{
  "targets": ["habit"],
  "arch": "efficientnet",
  "activation": "silu",
  "kernel_size": 3,
  "beta2": 0.99,
  "final_lr_fraction": 0.01,
  "weight_decay": 0.05
}
Rows from block 4 of a small image embedding model, named by matrix and row number. Rows with one number belong to one channel. Each number is 128 + 24 x the weight over its row's rms, rounded and kept within 0 to 255. All counts start at 0. Numbers have three digits each. After the name is the row's rms in percent of the matrix's.
Before each channel's rows are labels from the 100 images, of 14848, where the channel reaches its highest value: "top examples" is what is common among them; "place" is the part of the image that holds the peak. Only what is clearly more common there than usual is listed. The data: drawn branching plants. In brackets: how many of the 100, against the usual share in percent.
# convs0: expand pointwise conv (model.blocks.4.convs.0.weight, 192x64x1x1), inputs 0-63
# convs1: depthwise 3x3 conv, stride 2 (model.blocks.4.convs.1.weight, 192x1x3x3), a 3x3 kernel
# convs2: project pointwise conv (model.blocks.4.convs.2.weight, 128x192x1x1, transposed), outputs 0-63

top examples: leaning left (58 vs 17.2)
place: bottom centre (35 vs 9.4); centre (27 vs 6.2)
convs0.191 099:115138119104091112119105104149155113162149149115175125142105131130146153119077141157089172140157129114171114144117124095127069107117127082154127167111126159118126083118143121125150097129140113
convs1.191 115:145134107129107080106096117
convs2.191 115:112111156119137102098139119163095145143104135144116137096133127150169131127118131087090135141140114084105176155102157157158142138137130137150139105148096145101136151132114153097113097111102144

top examples: leaning left (48 vs 17.2)
place: middle left (38 vs 9.4); middle right (25 vs 9.4)
convs0.163 101:117123104125105079112152125211102095105098131125125115125150158115150097145082098111097106096126121142127127163142141132154119135111124141152149123095092119112156151087159121128102143125095125
convs1.163 097:143087123114123148096149162
convs2.163 097:109116163137118158113109131126156126135140136116132143113087095107168102090135134095103120110125116111110126133141157145114122164147105090123136137165094152106148132150092148131099087100129174

top examples: leaning left (38 vs 17.2)
place: bottom centre (58 vs 9.4); centre (26 vs 6.2)
convs0.3 111:124125116121110088120132137160119137129120164114120153105144135140138126121112123129094144135138112075117108124149225121112108132094174129149152122109125178120141101084113147174101117109117120
convs1.3 097:099099129144092117155114097
convs2.3 104:115075119098141142140076107137137078106139147080159154150161141120141123106130132138121131111082182149154118127169154097111120116121120138087082163144161112131085097125102146099155150133118135

top examples: leaning right (45 vs 16.6)
place: centre (52 vs 6.2); bottom centre (37 vs 9.4)
convs0.61 096:145130154190129177167125080060136109095123105096137112118093123089103142133134133131116111134105145141120118139135094120167129128125120158132101149111178100155160147135144124132137122159122122
convs1.61 094:140153143118164151095096138
convs2.61 088:143104145117170124147079098158112149149121122079108143129156126138153156146130107112114197108097128121133114131170119161126131127122079112113155186146148122197157120147135103136134121101122134

top examples: leaning left (52 vs 17.2)
place: middle left (49 vs 9.4); centre (30 vs 6.2)
convs0.112 101:105094143111117115116160140127108115092112121113122122112164171145164121167124134138068139125100140096097086116214166131143088119122144157118143125109117125123128138124155151132113141126135100
convs1.112 098:152135093133153104134174125
convs2.112 095:129057123084145113132125127171133093082154143127108146140162132100126118146107114146114113136113192127138138097113115073143132133146163114106142141098146130116106102153094111126142157111104106

top examples: leaning left (70 vs 17.2)
place: bottom centre (49 vs 9.4)
convs0.75 098:115146129121086082133133121140080126118093111115157138081143135126167118116133137118116136129098142132112119157149165091149066103094129160135145153112107118104128129068122098144100123147101159
convs1.75 091:157152094166122105145112125
convs2.75 086:118149131125144150150129173128148121085142145125141166127111116135150109097093131107158105131098138153149115143160162161129112126138114140103095152097121113119113127132103135111146133118127153

top examples: leaning right (54 vs 16.6)
place: centre (50 vs 6.2); bottom centre (48 vs 9.4)
convs0.152 101:151157118155113136166120133091156126114108120093140132146082111091122145136165112104108120175129143126134081139116121150131123052115127115103149190127153125105168130139136116138131122158100116
convs1.152 097:154146132177160137132153136
convs2.152 101:111128093156147206148083099117103152169133126115150127112123183120141124123163147138135156093109135137147052129158145137130129155118070115096130135155170115147125133104138130121122109137160170

top examples: white flowers (39 vs 17.1); bare (37 vs 16.3)
place: bottom right (49 vs 14.1); middle right (32 vs 9.4)
convs0.15 101:133173152130105117106117143119142155151111114162144166142122074141129138119153153137147149169136173123159123104103094121127141112148074114121117160164117136116092103142090077109149106126136158
convs1.15 123:129127123100100100102092098
convs2.15 148:156118105164144146145156132140105155154110112151113102115109160138084115185138119168110132102128121096131120121094099111110136137130117112136175125111131132146145158096141107127100140137148121

top examples: leaning right (84 vs 16.6); two-way forks (70 vs 42.9); bare (52 vs 16.3)
place: middle right (90 vs 9.4)
convs0.101 102:082105117109108115113132190134102133105127091182127106143134130111144113171105128125127132093126140118144138117183119120143119117140094117123122127133102089106111162137157106114124203157140116
convs1.101 094:135156147159154167144151138
convs2.101 102:124101155084139082136131109138116107129130118153134185154168115126151126134123104119114154131139136076067141136093154105165101155149159157183147076125128140108101099165112127119137128100120133

top examples: leaning left (75 vs 17.2)
place: centre (50 vs 6.2)
convs0.56 103:132136090133116059111117162175126115155120132160098099144140136114121065125089122116112146095143134143136164141124136150082138151152099107142114116155062115143137117126148127124135155131117123
convs1.56 096:096087099131136132146158146
convs2.56 086:119168192131124130124113143079146150136133153156149169128135124115119112119092130144153101141132125115114137156116151141131120087123134165165128099134096094113114090137129093172147164117135092

top examples: leaning right (85 vs 16.6)
place: middle right (63 vs 9.4); bottom right (34 vs 14.1)
convs0.41 103:090152198119115158161102106114107156121118138174123125121129111139139155120131204114145126126114131095141123077124104098141113145107129111141119118115121130116079109131146133125138118167177133
convs1.41 091:171157135164151121135125104
convs2.41 100:103120146114121122102080077135103116146117148081145159131138077155132097096093122120045117144086116137136153130146134112130145129151133125118132126164096159118124133120155176105079095131147115

top examples: leaning right (50 vs 16.6); bare (36 vs 16.3)
place: bottom right (73 vs 14.1)
convs0.134 099:125163109120141135143117165145119123108144123149111152138139158176144118156111141094150067140151115140111091106137156169112143161145137119120166121146118158100116128155126153117071155072143133
convs1.134 089:151152161149163156140149125
convs2.134 096:121130142160169102153095097105074152185062131109126128149135119155127156097113138101104151162167122129097136129096160153119141155100125126126115116162086138145129128122149155137063091132149129